config = dict(
    crop_scale_min=1,
    horizontal_flip=False,
    loss='l1',
    norm='layernorm',
    activation='gelu',
    head_dim=32,
    qk_norm=False,
    layer_scale_init=1.0,
    inner_norm=False,
    depths=[3, 6, 6],
    lr=0.0019,
    epochs=1.3,
    warmup_steps=250,
)
Rows from block 10, named by matrix and row number. Rows with one number belong to one neuron. Each number is 200 + 30 x the weight over its row's rms, rounded and kept within 0 to 999. All counts start at 0. After the name is the row's rms in percent of the matrix's.
# fc1: MLP up (model.blocks.10.mlp.fc1.weight, 768x192), inputs 0-95
# fc2: MLP down (model.blocks.10.mlp.fc2.weight, 192x768, transposed), outputs 0-95
fc1.118,103,158,197,166,210,133,178,185,194,227,220,180,163,190,195,206,258,206,200,203,212,199,191,194,204,181,224,168,210,237,206,278,198,266,145,216,208,180,192,208,225,173,210,173,203,203,217,176,219,228,242,221,128,202,239,214,250,238,236,300,176,161,190,194,144,213,206,268,204,213,172,224,223,187,214,195,209,160,193,207,199,174,209,188,162,207,221,231,256,185,219,220,193,227,188,196,164
fc2.118,093,248,214,241,186,223,207,224,216,211,170,212,229,190,183,184,145,244,194,194,189,231,255,153,197,242,159,254,168,174,145,154,217,152,239,225,203,164,226,228,187,224,235,212,199,187,205,211,172,181,194,169,220,185,165,188,195,154,184,150,188,178,207,203,236,178,232,140,215,253,203,209,201,225,176,178,181,234,175,233,172,191,159,199,207,244,149,180,151,204,157,237,161,222,188,213,230
fc1.119,095,212,206,162,170,197,226,154,143,159,225,196,227,221,138,134,218,245,249,176,151,170,223,216,233,193,191,225,206,160,189,197,222,209,198,241,212,230,182,208,244,204,248,185,213,226,192,173,149,226,179,205,138,203,234,220,227,180,230,231,205,207,191,178,235,220,217,183,188,230,167,217,210,183,162,207,193,178,135,174,251,268,189,244,178,164,212,226,210,260,173,238,185,224,185,222,209
fc2.119,082,177,187,168,184,196,149,233,229,192,179,251,235,176,272,225,177,183,157,250,242,160,210,218,222,187,243,193,199,244,231,185,200,220,237,175,177,201,185,173,191,165,180,253,209,185,171,256,265,153,226,173,250,221,169,252,204,209,198,220,208,140,193,160,229,220,192,186,182,201,183,183,179,202,162,205,186,225,178,192,185,233,223,202,242,211,194,188,177,164,230,162,199,158,199,150,182
fc1.121,097,223,221,218,222,218,151,192,250,171,243,198,260,207,226,260,189,159,248,186,258,179,205,166,233,159,222,192,223,187,191,204,270,183,168,241,240,138,172,191,236,171,255,169,210,191,190,215,192,194,205,211,248,214,145,189,166,152,155,175,219,202,171,230,225,183,176,213,203,223,162,171,142,153,218,239,227,210,173,165,201,209,253,176,155,243,236,257,218,192,240,226,184,176,166,187,153
fc2.121,096,200,223,196,125,229,210,236,193,213,219,208,172,168,166,175,171,229,134,182,190,139,166,218,235,251,207,227,217,236,216,243,202,197,220,196,180,206,219,193,175,218,198,202,205,202,213,172,155,175,242,182,219,191,227,187,210,239,220,183,204,194,222,209,221,161,209,174,192,202,221,192,203,205,222,220,237,234,124,206,139,205,194,182,200,225,209,128,196,189,196,183,185,249,254,201,213
fc1.123,099,203,254,219,203,184,230,222,155,218,177,209,211,180,226,221,205,140,186,179,190,219,216,216,189,172,222,146,185,251,197,231,193,236,230,172,248,277,196,204,187,205,162,249,186,152,134,190,211,205,234,155,180,176,153,218,205,174,230,214,222,202,186,203,202,195,159,211,234,139,208,178,263,208,215,197,171,230,170,254,222,168,191,182,229,167,129,227,199,171,254,182,210,255,207,179,167
fc2.123,099,204,198,188,178,235,195,207,226,144,167,235,167,200,186,178,172,219,228,215,224,157,198,184,181,166,214,248,252,164,188,172,190,218,205,216,186,157,218,252,186,227,198,171,186,237,222,222,218,177,156,180,222,221,172,179,192,198,208,173,132,134,210,209,183,241,217,250,192,270,160,154,205,220,203,194,195,143,215,144,213,181,214,279,174,219,246,184,210,238,170,213,196,167,222,192,188
fc1.124,095,215,246,160,276,178,192,306,226,210,237,259,184,207,197,224,188,135,211,222,223,252,143,210,206,164,224,162,159,254,203,197,190,199,171,222,195,188,183,198,205,201,157,205,200,219,213,173,200,174,222,211,215,248,218,220,174,146,184,195,207,185,211,171,156,157,180,277,228,217,261,196,216,148,237,221,199,162,202,208,190,193,214,213,185,197,210,167,211,199,174,174,136,210,202,180,168
fc2.124,130,158,163,195,232,170,144,132,230,216,203,167,212,186,186,202,216,219,189,186,151,193,167,178,235,201,214,161,173,223,200,223,184,178,155,229,189,220,224,159,196,209,195,174,247,214,152,199,184,249,165,248,231,202,215,223,244,241,279,176,163,201,185,171,218,185,215,198,231,196,152,244,222,237,227,166,168,232,200,194,181,222,118,141,183,231,185,229,143,171,247,196,224,243,174,180,198
fc1.125,102,207,179,168,171,168,190,212,205,194,184,204,212,203,169,206,224,188,239,158,215,190,201,195,243,217,194,262,226,213,236,189,115,214,219,152,232,242,192,186,200,186,170,226,224,154,200,209,207,241,219,200,181,240,218,228,179,165,187,133,191,208,202,242,207,155,221,207,197,215,239,243,165,188,234,180,225,210,183,223,239,207,163,211,180,206,135,215,196,214,181,203,223,187,222,215,208
fc2.125,089,155,225,239,164,226,231,210,162,212,178,212,212,128,214,185,143,239,189,222,192,201,233,235,171,201,154,210,211,196,132,159,199,177,181,167,198,211,251,225,233,277,232,209,272,207,217,167,251,201,188,201,207,215,191,169,228,234,237,159,173,219,204,170,181,196,179,175,209,234,214,208,223,185,178,201,156,193,189,247,165,172,250,199,240,213,180,168,200,191,207,196,231,164,196,179,242
fc1.126,097,198,249,193,164,185,206,192,170,191,273,175,197,189,190,255,243,215,224,255,248,220,201,220,188,205,217,188,233,215,134,164,190,203,204,226,247,274,243,221,245,154,184,188,178,231,226,260,166,213,222,165,198,191,205,235,145,146,156,230,190,175,157,208,180,196,206,199,205,216,217,202,222,209,168,193,175,143,177,182,201,178,158,254,278,217,145,253,219,170,152,194,248,175,221,172,208
fc2.126,088,184,200,196,203,208,199,194,196,196,204,165,186,188,204,227,210,138,174,242,208,207,186,264,242,185,194,172,83,187,218,233,147,223,176,182,237,176,172,188,171,200,209,188,218,200,200,156,211,152,195,228,194,174,165,221,277,201,236,207,190,209,188,171,213,140,155,180,200,234,218,201,200,182,261,211,183,241,219,197,227,211,173,164,244,120,224,208,161,187,201,199,150,188,220,230,246
fc1.127,095,188,200,211,183,224,221,203,163,214,219,154,186,206,212,179,243,228,188,210,172,196,178,240,246,231,215,199,212,189,227,217,204,215,208,243,235,189,156,145,193,182,193,229,170,210,228,189,202,171,190,230,238,180,201,163,172,220,212,221,187,222,200,234,183,197,224,160,241,271,193,218,163,176,172,223,196,256,257,238,137,161,260,195,207,231,257,263,216,225,177,218,173,181,216,193,168
fc2.127,091,208,228,163,242,145,201,187,268,143,216,162,186,208,235,182,138,151,192,196,229,214,227,189,192,184,197,196,185,245,211,156,187,171,131,191,185,215,211,191,231,125,248,204,181,217,189,197,186,196,222,210,175,243,216,219,175,202,185,186,180,189,189,181,181,231,200,200,184,195,213,185,174,246,190,200,198,181,212,209,231,220,182,223,191,143,177,135,249,163,215,184,222,184,170,196,255
fc1.129,100,132,224,193,200,208,158,223,134,198,206,157,204,225,228,263,201,207,181,209,227,228,250,233,242,223,194,187,212,194,169,182,226,201,193,236,217,198,242,185,152,206,190,187,191,165,215,140,258,204,226,181,183,251,218,211,199,192,197,167,186,181,185,255,157,202,206,246,179,278,229,211,210,160,190,237,173,155,185,259,255,157,194,218,221,185,208,260,240,154,191,215,170,175,181,146,227
fc2.129,123,161,191,211,228,222,140,188,222,204,227,254,176,217,249,264,170,210,178,206,246,144,165,205,224,219,183,192,217,163,172,213,187,169,223,147,238,225,165,215,180,213,181,162,265,219,178,144,166,181,260,234,206,260,178,235,162,175,213,196,142,185,226,177,211,173,246,210,190,266,194,152,194,189,168,221,202,196,190,149,227,208,207,222,154,175,225,164,192,213,219,184,146,217,163,157,157
fc1.130,099,172,215,196,120,231,198,230,201,176,199,243,234,236,202,211,205,209,207,175,205,193,228,245,287,166,152,237,168,189,212,112,228,177,201,151,240,191,184,196,238,179,226,224,210,153,155,220,182,152,184,182,229,208,219,202,209,192,212,202,196,206,213,171,179,196,231,232,217,193,191,193,232,233,243,169,241,247,235,249,175,186,221,165,152,205,244,233,239,190,186,237,214,183,176,172,195
fc2.130,093,245,207,184,265,194,196,190,166,248,219,136,191,210,168,126,192,188,191,241,231,164,171,202,134,221,180,149,187,180,207,216,206,202,182,201,134,231,215,171,181,199,180,178,203,214,226,194,184,249,220,219,172,168,163,174,211,231,214,196,189,171,249,216,220,186,169,171,213,231,178,240,206,141,168,218,149,245,198,160,161,264,163,193,179,200,172,240,234,204,236,218,205,198,160,229,164
fc1.131,090,193,174,155,184,171,249,238,187,181,203,203,222,217,158,223,140,171,291,193,223,191,201,206,201,139,153,253,256,196,204,197,173,198,219,215,167,243,217,220,227,194,219,236,167,194,231,182,189,190,251,169,169,205,121,198,173,184,217,196,157,163,194,198,249,244,219,196,190,203,190,169,247,197,193,184,195,180,177,218,237,210,277,142,229,188,187,227,169,186,196,191,203,242,195,212,183
fc2.131,087,152,216,206,224,169,184,180,203,166,219,199,213,198,162,169,196,174,184,183,185,243,246,243,212,233,258,178,201,168,216,150,195,233,201,206,226,157,202,155,146,207,191,148,201,224,165,213,208,159,193,217,194,172,192,196,240,185,185,259,238,228,157,165,185,185,171,175,215,191,214,233,228,200,213,221,180,165,188,223,218,127,185,217,187,177,233,149,218,156,202,180,229,190,212,234,225
fc1.132,103,242,176,261,194,190,225,235,205,199,171,205,223,191,261,155,214,173,212,205,214,211,186,226,197,166,194,241,221,174,243,227,196,214,199,118,206,226,246,203,190,155,206,261,163,156,172,189,147,247,221,164,212,203,163,190,163,181,240,209,207,203,219,200,224,207,235,233,145,183,162,179,189,223,204,223,126,189,195,230,253,180,220,204,168,123,211,190,225,192,202,232,209,223,201,195,227
fc2.132,098,174,152,143,157,182,165,153,213,223,183,196,218,226,137,187,213,217,196,195,203,195,158,213,183,210,190,208,170,272,176,189,240,223,162,233,199,202,210,197,176,192,204,207,208,244,205,218,208,170,223,211,166,211,194,196,220,180,147,216,198,199,210,214,178,223,178,176,237,211,247,163,193,218,199,195,234,206,228,145,164,239,164,214,251,289,174,158,197,211,206,153,202,216,180,223,160
fc1.133,100,211,219,191,224,193,228,138,201,160,175,194,211,204,166,161,203,221,210,157,183,184,207,238,147,185,224,185,203,157,149,211,181,251,187,244,234,163,199,135,224,142,224,204,276,210,183,205,242,195,215,192,216,189,147,206,204,209,181,215,226,163,205,175,196,204,188,239,187,178,187,181,183,166,200,170,208,252,157,168,188,253,243,130,191,197,216,218,206,191,249,199,158,186,179,231,203
fc2.133,114,165,194,199,155,195,238,222,204,213,175,139,237,191,222,152,196,216,231,214,170,198,194,129,248,203,202,184,206,187,236,179,179,238,134,236,221,239,231,181,187,277,231,170,215,245,159,215,191,145,189,213,171,224,198,198,221,232,205,233,162,222,154,185,210,195,200,206,227,251,217,236,224,227,218,238,230,203,227,204,217,158,165,233,184,173,172,196,149,220,178,225,185,241,249,203,214
fc1.134,088,190,183,187,229,229,196,197,226,175,220,190,197,174,210,209,209,195,209,269,238,201,195,152,226,178,213,169,247,189,145,185,178,207,140,242,203,228,200,133,210,157,216,206,231,195,192,246,244,199,227,175,220,182,193,180,231,186,204,192,152,167,201,203,229,240,194,189,180,276,184,168,198,118,188,259,184,175,218,177,209,197,194,227,151,175,227,225,192,196,206,268,197,223,277,265,162
fc2.134,095,178,203,179,212,224,203,211,205,211,212,196,195,199,161,184,217,178,183,154,211,136,205,237,168,228,233,208,231,184,244,181,176,172,248,170,191,188,224,169,156,270,210,211,209,202,133,204,203,173,141,214,182,230,171,208,206,198,227,184,192,197,190,172,171,203,242,192,197,138,209,223,205,213,230,192,194,231,179,213,223,245,186,218,150,232,261,210,227,272,168,132,243,214,247,155,247
fc1.135,096,190,170,179,209,230,172,185,180,211,173,200,215,183,190,144,207,237,148,140,247,206,202,249,236,187,232,195,190,204,139,196,153,248,226,250,224,228,239,215,215,186,213,188,207,186,192,218,219,206,199,194,184,165,192,178,212,241,228,231,166,209,171,142,163,237,195,211,210,210,216,151,245,215,166,178,180,182,154,153,217,175,203,229,232,156,217,234,205,185,206,164,216,151,120,188,185
fc2.135,095,227,199,193,199,181,216,220,221,225,185,207,201,219,284,192,253,155,227,221,199,183,168,183,187,207,156,239,191,182,186,193,214,244,207,185,217,158,204,192,203,172,210,239,160,182,253,200,195,203,223,249,236,232,150,190,252,198,197,202,206,188,191,208,194,156,189,189,217,202,179,175,133,212,211,193,171,213,195,175,193,217,263,173,189,198,202,197,182,169,230,151,179,210,224,245,222
fc1.136,097,225,189,248,194,146,134,240,215,239,183,148,184,215,205,210,175,232,209,198,243,236,170,206,238,161,176,216,166,169,186,169,220,220,211,200,178,163,204,229,196,197,190,262,189,154,196,164,264,226,163,250,184,210,223,196,184,222,200,215,229,167,182,206,224,210,186,257,175,280,189,202,155,191,178,145,173,204,218,291,162,209,180,180,184,217,223,196,185,208,181,127,177,132,180,223,197
fc2.136,096,177,213,117,218,262,238,197,229,175,178,235,178,202,162,214,197,124,185,226,208,216,241,238,201,217,190,184,199,175,175,212,180,179,135,204,196,245,218,168,206,168,230,224,227,228,209,182,201,232,187,219,242,190,202,201,187,183,229,220,219,198,183,210,188,232,187,171,264,167,215,257,219,219,189,227,177,172,211,150,184,183,222,232,211,164,169,243,270,165,225,211,188,261,175,235,177
fc1.137,106,198,182,196,167,197,222,213,190,202,192,202,217,226,200,225,220,256,200,215,230,185,168,211,227,167,230,198,175,180,262,124,177,188,258,206,154,258,223,229,138,203,255,139,179,243,139,165,153,230,190,188,286,213,285,179,180,181,173,227,163,201,179,165,185,204,200,208,159,155,211,189,164,258,236,193,182,188,182,183,183,174,208,201,208,198,185,189,177,225,216,212,200,182,215,188,235
fc2.137,085,259,218,201,187,182,272,189,227,196,186,222,173,150,139,234,225,155,248,222,178,236,185,196,210,227,217,237,180,188,216,161,223,152,215,185,178,222,194,179,175,221,244,278,218,153,234,214,204,182,227,161,156,114,196,253,211,198,180,181,164,186,228,175,229,233,204,160,192,190,164,206,227,170,147,235,203,171,235,180,215,204,187,193,212,195,230,199,280,212,192,158,133,115,185,181,175
fc1.140,104,173,225,180,204,217,193,201,170,169,165,162,217,210,219,164,264,197,158,217,210,225,210,242,195,195,187,199,187,156,177,183,244,167,237,227,197,239,175,171,231,179,136,140,213,187,207,261,213,193,206,169,236,150,206,170,195,206,191,240,209,207,229,251,200,220,225,172,235,225,198,126,200,224,188,184,225,223,145,216,208,182,247,194,212,190,204,180,203,237,204,183,191,191,199,162,209
fc2.140,103,233,207,223,228,215,186,182,138,214,223,282,202,181,208,216,198,240,187,184,160,201,200,221,188,183,233,202,263,228,181,232,200,193,186,128,173,166,227,189,234,170,248,240,162,209,183,150,156,198,237,235,207,194,185,178,262,214,192,180,216,175,181,195,217,187,201,206,153,236,194,237,212,166,204,195,194,187,227,222,163,158,185,183,210,214,162,211,140,163,195,212,176,254,194,225,150
fc1.141,093,185,163,195,151,166,167,182,155,212,207,207,248,211,145,222,187,238,236,198,236,248,218,192,205,194,187,192,196,158,243,254,210,228,183,184,214,196,178,249,192,251,244,188,164,204,196,232,227,222,179,199,231,212,236,162,176,210,190,231,172,261,229,262,225,187,191,209,193,167,197,189,240,198,149,164,206,150,247,172,238,191,193,240,205,177,232,176,226,228,175,189,177,191,153,165,183
fc2.141,102,185,212,221,211,229,215,175,222,197,120,170,185,195,226,203,231,164,201,182,194,221,171,171,196,180,199,233,232,242,173,109,111,189,259,194,191,154,209,187,231,193,194,144,162,242,229,198,148,237,243,223,212,191,188,218,206,177,251,204,207,179,204,94,180,206,194,225,224,236,211,230,165,194,204,220,164,268,198,182,203,236,253,182,154,209,217,236,152,170,212,227,198,230,226,233,236
fc1.142,095,202,222,173,191,198,224,217,220,209,200,204,217,197,244,162,134,201,254,167,202,190,260,199,201,197,239,172,179,175,204,238,184,177,189,165,165,184,185,156,203,235,196,237,195,186,182,257,207,190,188,230,141,173,188,218,192,234,178,190,187,172,207,144,203,228,175,227,187,229,185,203,169,166,215,222,142,228,183,158,164,191,222,150,169,183,246,205,192,195,175,163,198,183,250,186,224
fc2.142,125,177,194,250,213,248,243,215,199,225,184,185,207,242,166,206,252,236,198,207,189,163,168,196,195,214,159,227,204,228,184,165,257,198,193,188,204,223,206,240,137,213,201,216,174,181,162,180,211,168,191,254,224,224,232,165,190,202,207,186,195,195,200,212,207,186,227,224,166,165,198,187,184,266,216,232,256,169,158,251,199,149,175,231,301,257,198,184,177,228,183,251,187,216,141,212,198
fc1.143,098,170,200,183,246,235,209,173,167,215,199,180,198,185,198,212,258,182,135,198,241,202,259,195,171,192,187,141,246,192,175,180,132,185,202,222,201,276,243,219,182,188,230,200,188,127,207,183,207,223,241,171,256,235,167,157,267,229,193,191,186,214,185,172,205,209,179,208,195,218,194,197,232,183,221,250,134,189,245,185,229,211,206,227,207,185,173,132,206,199,208,169,157,202,185,194,223
fc2.143,119,214,224,178,211,182,247,222,232,178,164,241,220,163,248,176,187,172,213,196,164,177,235,192,237,229,250,207,179,211,226,197,166,167,193,195,229,190,210,201,210,256,225,180,204,214,161,264,183,200,131,212,157,221,211,181,155,205,233,218,222,221,164,164,202,197,218,172,213,178,236,180,209,224,158,185,215,234,164,168,154,200,215,184,140,220,151,235,190,188,191,205,253,208,215,168,215
fc1.144,106,193,197,213,217,184,251,200,168,171,207,230,216,206,216,211,231,212,195,155,195,232,199,266,162,223,199,186,184,199,213,247,176,242,224,209,201,156,217,223,240,227,215,172,182,141,180,122,168,245,206,150,199,256,248,216,168,172,208,179,191,243,191,222,209,213,200,190,196,216,162,159,222,199,193,235,208,154,189,221,185,189,220,206,198,194,171,152,169,205,197,198,216,240,214,204,171
fc2.144,091,193,212,134,192,199,210,178,200,168,177,178,169,174,176,192,166,224,153,208,241,202,197,141,209,178,213,185,221,235,218,177,227,198,165,164,197,241,242,236,147,144,202,212,215,264,249,274,202,216,228,181,204,181,199,123,183,223,156,208,214,163,247,169,171,194,212,187,143,214,222,274,179,194,175,208,240,198,244,168,229,200,141,206,231,228,225,245,223,133,230,197,251,161,197,187,231
fc1.145,103,243,182,166,218,209,212,132,165,220,226,170,222,178,172,218,226,169,219,221,219,238,220,163,146,195,192,177,252,173,224,191,170,244,205,148,196,207,199,233,238,199,197,147,193,143,168,233,152,207,229,166,204,266,229,188,211,161,212,184,179,217,163,183,214,190,161,209,167,197,223,157,158,185,211,211,233,231,233,167,233,201,218,212,149,207,200,234,140,233,182,280,187,208,225,204,166
fc2.145,068,189,208,232,174,209,218,215,206,190,192,218,225,177,174,230,136,248,158,212,185,182,159,235,243,250,245,222,191,197,184,243,174,139,248,239,215,221,188,188,236,202,184,188,179,231,213,256,233,234,194,198,166,159,150,172,183,167,204,190,226,161,203,192,189,179,256,180,144,164,159,170,276,220,170,205,204,160,219,256,230,185,197,149,213,218,207,187,215,184,216,211,221,234,182,189,261
fc1.146,098,209,222,194,251,215,225,279,203,272,169,235,179,191,203,190,198,205,145,232,156,143,182,217,205,189,142,202,167,148,256,212,207,210,208,125,194,241,180,237,226,266,216,208,183,168,207,193,177,201,201,141,178,236,185,212,279,221,232,137,191,180,230,222,250,181,185,207,186,162,230,187,190,167,194,196,142,220,183,248,227,197,228,161,194,225,151,214,175,231,226,194,228,200,177,189,162
fc2.146,091,150,198,184,128,172,200,205,194,159,188,188,178,204,155,191,249,208,193,158,224,176,184,166,197,211,244,207,213,197,234,197,197,228,203,240,207,164,234,184,217,170,174,220,185,220,179,187,167,215,201,197,240,197,203,194,136,211,271,233,174,220,164,224,195,227,219,200,173,224,179,196,256,272,196,190,203,149,218,175,212,201,214,221,208,223,212,187,224,173,198,148,184,220,263,203,270
fc1.147,098,178,197,172,168,240,231,221,179,186,244,222,192,223,252,202,225,171,156,187,183,211,223,198,183,183,142,166,174,166,165,156,178,155,235,195,230,203,279,191,219,190,165,174,207,169,187,224,192,199,201,240,196,195,180,146,201,201,252,195,241,187,233,201,205,214,233,183,167,220,164,257,182,208,215,148,274,169,227,205,246,144,191,282,161,196,240,219,175,171,229,203,219,158,215,214,202
fc2.147,162,240,197,205,196,231,235,202,194,194,141,198,211,179,192,152,197,206,232,221,181,225,153,203,196,213,238,233,214,244,189,214,226,171,157,166,214,230,175,224,176,183,228,217,234,192,220,196,257,214,192,185,245,218,230,246,219,199,164,159,175,203,184,216,183,223,148,195,241,210,188,212,232,231,147,228,169,240,221,251,170,242,183,147,196,192,180,202,242,152,215,163,139,172,158,151,214
fc1.149,103,206,240,188,208,215,219,140,228,181,220,220,179,228,215,202,243,206,186,190,241,164,188,211,182,240,182,206,204,193,185,281,199,188,224,219,199,215,236,210,271,149,215,208,189,187,163,169,241,179,231,224,190,134,237,201,159,184,188,214,198,217,130,178,235,212,191,238,190,237,194,191,192,205,186,120,220,210,148,164,219,206,223,181,195,202,214,229,180,199,188,258,161,206,196,184,193
fc2.149,088,188,203,190,225,174,226,264,197,189,196,169,186,192,179,175,191,211,170,202,215,242,176,207,176,234,226,155,197,199,231,156,225,204,152,169,200,228,173,218,165,169,262,225,214,231,198,193,166,203,242,260,194,173,154,209,239,186,190,214,187,168,214,212,121,235,187,215,212,230,196,167,195,222,167,237,232,224,163,254,254,213,161,213,238,155,219,155,154,218,181,161,192,186,239,196,231
fc1.151,104,163,212,211,190,167,154,225,204,128,199,204,207,189,146,274,217,212,211,237,207,228,173,176,200,208,239,181,238,212,162,235,200,270,187,203,190,189,199,212,195,249,250,178,260,185,193,199,164,249,179,240,187,161,232,232,203,169,173,228,234,227,166,217,186,290,205,180,175,186,224,188,216,240,156,240,185,241,157,243,242,195,168,196,214,241,177,235,161,241,219,196,185,193,175,197,182
fc2.151,093,232,204,184,236,220,244,154,232,217,234,228,172,185,206,166,213,190,186,197,187,142,135,209,207,147,186,202,211,246,225,196,176,207,189,161,236,235,217,114,225,207,150,181,155,207,189,219,237,169,245,188,212,231,174,210,171,240,213,179,197,168,231,176,191,151,161,222,199,185,206,218,153,154,187,222,231,205,224,201,125,210,202,221,191,181,236,199,244,178,202,211,221,214,228,183,218
fc1.152,107,183,220,189,161,214,260,197,223,160,180,235,204,201,198,183,148,147,241,219,207,160,220,244,181,184,215,212,150,177,228,202,158,234,211,194,167,168,227,183,160,179,236,204,187,190,178,217,170,231,196,210,199,203,229,227,202,162,197,186,234,215,174,237,231,145,203,196,193,182,211,203,233,196,181,222,193,202,235,182,172,260,189,245,186,188,170,194,159,247,187,173,210,174,140,181,172
fc2.152,133,202,168,217,232,175,217,209,187,156,225,207,195,187,177,249,174,185,242,159,174,115,215,158,229,205,182,211,273,164,166,171,234,158,227,179,226,233,230,185,233,221,234,255,256,214,205,222,215,209,164,186,196,171,210,197,168,220,152,177,227,179,194,183,204,230,228,158,229,174,211,205,220,153,169,179,167,237,245,172,248,165,215,262,185,208,160,181,225,240,154,179,210,209,175,205,193
fc1.153,101,231,233,204,122,192,206,220,159,162,256,194,209,203,237,213,209,233,213,176,138,203,209,216,267,205,226,210,204,237,208,218,210,186,231,183,226,217,189,226,174,204,230,191,207,162,221,212,221,179,172,246,227,191,197,229,209,217,170,246,178,211,188,196,205,222,210,213,235,152,201,192,162,193,199,162,209,249,198,171,224,202,216,201,228,263,179,214,209,145,175,227,201,189,196,252,120
fc2.153,087,200,171,171,209,221,205,184,181,205,135,217,178,147,165,201,205,217,194,198,211,198,220,211,157,179,130,170,180,209,209,212,248,232,164,248,203,152,207,244,233,190,144,182,144,209,203,182,208,218,275,172,249,202,238,174,176,158,191,211,239,227,177,189,198,151,196,209,166,263,207,222,178,215,153,238,163,190,188,150,175,225,212,194,195,176,248,141,165,205,253,148,203,224,187,160,263
fc1.156,104,202,193,230,212,201,223,156,187,193,199,213,207,223,203,202,227,235,201,223,138,218,218,267,229,186,180,229,177,144,169,249,160,211,197,230,179,206,182,217,172,158,241,238,202,142,175,197,170,162,203,162,272,112,204,178,202,199,161,187,142,190,178,263,219,165,176,205,211,234,214,258,210,203,219,248,240,221,173,206,161,194,227,204,203,169,187,209,202,171,187,209,234,191,173,155,171
fc2.156,079,140,212,199,181,190,161,232,227,152,179,216,161,172,215,193,203,191,163,169,225,159,179,177,189,188,231,239,193,256,233,182,206,191,205,165,189,216,193,202,168,223,163,194,192,242,183,219,233,236,216,236,156,234,209,214,231,165,232,244,212,238,246,168,231,217,207,184,199,182,175,181,172,184,225,191,213,138,234,234,262,183,105,205,215,158,192,179,176,221,208,191,146,225,182,184,211
fc1.157,098,205,247,200,212,208,186,192,257,206,169,192,198,190,200,243,212,194,183,232,171,246,190,204,197,255,182,174,147,210,195,177,203,241,168,201,219,210,148,195,146,233,189,200,214,173,186,252,251,180,268,217,237,159,176,262,185,214,194,161,251,238,170,204,199,208,209,224,228,171,207,211,193,195,163,189,220,180,174,191,214,201,200,221,212,123,178,227,254,229,164,170,229,176,153,179,176
fc2.157,094,191,171,200,200,205,256,204,131,221,214,254,217,170,191,203,179,219,227,178,207,155,212,171,189,166,185,166,226,180,180,236,179,129,243,163,214,190,258,207,201,164,210,200,167,199,175,138,119,212,133,218,194,174,205,153,190,200,162,241,160,165,210,209,220,204,210,161,194,208,205,225,230,214,228,155,216,258,193,182,184,190,200,164,216,247,214,141,184,204,232,262,161,233,238,180,207
fc1.158,101,195,218,219,259,155,214,178,192,147,220,202,192,176,193,192,226,147,209,219,204,213,159,200,187,213,250,243,177,162,179,263,183,194,223,223,237,224,163,195,182,202,240,214,196,193,123,216,191,215,151,247,223,126,222,191,211,184,194,203,228,208,158,194,209,198,183,177,177,266,241,191,203,187,204,171,196,259,202,161,219,259,234,199,251,215,209,173,220,260,176,211,224,187,175,234,239
fc2.158,099,276,213,210,185,192,174,193,179,214,226,210,195,195,200,236,182,182,159,216,175,172,230,190,175,179,204,143,212,112,145,204,243,246,209,216,177,193,216,231,196,181,219,270,249,234,132,201,190,206,185,213,196,207,175,160,199,231,159,177,140,207,219,193,184,183,183,216,164,189,210,184,228,252,180,236,213,166,230,194,158,196,225,204,168,177,171,238,194,216,220,194,224,199,178,187,203
fc1.161,088,206,185,208,228,198,214,192,209,231,189,238,189,238,184,177,184,192,171,206,178,156,188,205,175,185,182,215,242,171,131,163,193,270,192,221,232,183,183,239,132,188,180,252,198,180,160,293,239,191,229,268,245,236,224,226,252,209,207,162,202,206,201,150,196,217,219,196,204,247,194,210,232,167,164,198,212,235,232,167,209,119,213,207,220,191,266,195,225,186,248,176,170,200,225,180,170
fc2.161,094,227,223,189,223,210,169,256,213,196,178,208,217,209,152,218,206,225,181,200,230,210,221,224,249,198,196,205,148,207,280,211,166,161,217,239,229,197,193,191,273,202,217,216,169,220,251,126,161,183,213,176,213,240,201,121,192,184,234,190,270,205,226,195,230,183,191,135,217,229,185,200,141,249,256,238,167,215,247,153,217,186,184,211,227,221,197,228,246,184,173,171,224,184,174,199,210
fc1.162,102,149,187,195,217,200,211,214,222,239,248,204,194,198,158,209,182,205,183,198,207,176,196,164,228,229,145,209,195,227,227,170,209,188,187,196,190,127,198,175,180,214,205,202,191,221,189,226,200,254,203,231,257,237,250,183,246,176,204,245,284,174,175,169,166,228,154,190,199,191,227,157,158,200,177,198,249,184,175,118,181,219,218,225,179,171,187,204,157,209,212,222,265,209,234,213,143
fc2.162,088,223,223,201,150,203,217,212,196,200,173,198,239,165,273,179,242,232,201,213,230,201,211,221,162,157,219,176,229,159,203,244,200,239,242,167,245,227,182,246,262,197,221,190,180,218,189,147,188,132,207,211,188,176,177,251,164,219,202,158,167,195,230,230,215,226,194,175,205,188,194,209,205,191,231,220,186,197,220,216,235,166,164,187,204,244,160,189,214,174,236,168,152,194,161,146,240
fc1.163,104,223,182,185,253,190,251,199,191,241,219,223,225,213,208,227,175,222,198,236,232,202,190,218,202,163,181,217,134,165,146,213,159,211,191,210,213,198,201,201,223,208,175,196,146,194,207,220,163,191,219,202,174,204,155,150,220,198,206,169,212,174,202,165,138,135,186,199,164,196,170,153,214,218,154,273,126,239,205,206,217,204,259,162,224,196,155,231,159,201,209,232,162,172,196,202,208
fc2.163,096,192,187,202,180,235,184,204,166,185,190,226,159,209,185,195,185,169,207,164,191,182,201,197,184,183,246,190,264,191,200,203,251,168,216,160,206,198,126,212,179,198,212,236,252,199,231,155,215,256,163,196,215,247,242,200,266,153,205,197,197,228,208,200,243,237,209,205,214,169,215,227,184,147,246,132,235,145,226,219,271,195,195,218,206,222,260,217,213,216,207,199,215,256,174,186,208
fc1.164,104,188,177,243,203,208,196,205,211,164,210,214,162,210,226,215,161,208,209,232,200,208,176,138,225,171,168,215,182,204,220,176,140,175,191,248,161,213,180,217,233,192,172,185,173,177,218,180,186,232,191,162,197,177,214,257,191,200,238,190,194,174,253,217,194,185,196,180,189,182,188,230,201,164,146,186,215,241,205,237,211,214,158,177,180,203,194,214,254,234,248,170,221,257,228,228,181
fc2.164,101,243,178,176,143,202,190,212,164,248,257,191,261,159,258,186,218,255,206,185,225,179,229,201,201,176,234,168,154,213,260,226,247,182,196,183,197,138,180,177,257,153,195,221,190,223,199,229,195,177,149,128,197,208,193,176,174,238,218,211,246,199,208,178,189,256,148,170,219,184,190,185,229,209,207,202,149,150,197,218,198,189,216,158,170,212,214,189,263,188,203,210,195,146,215,177,200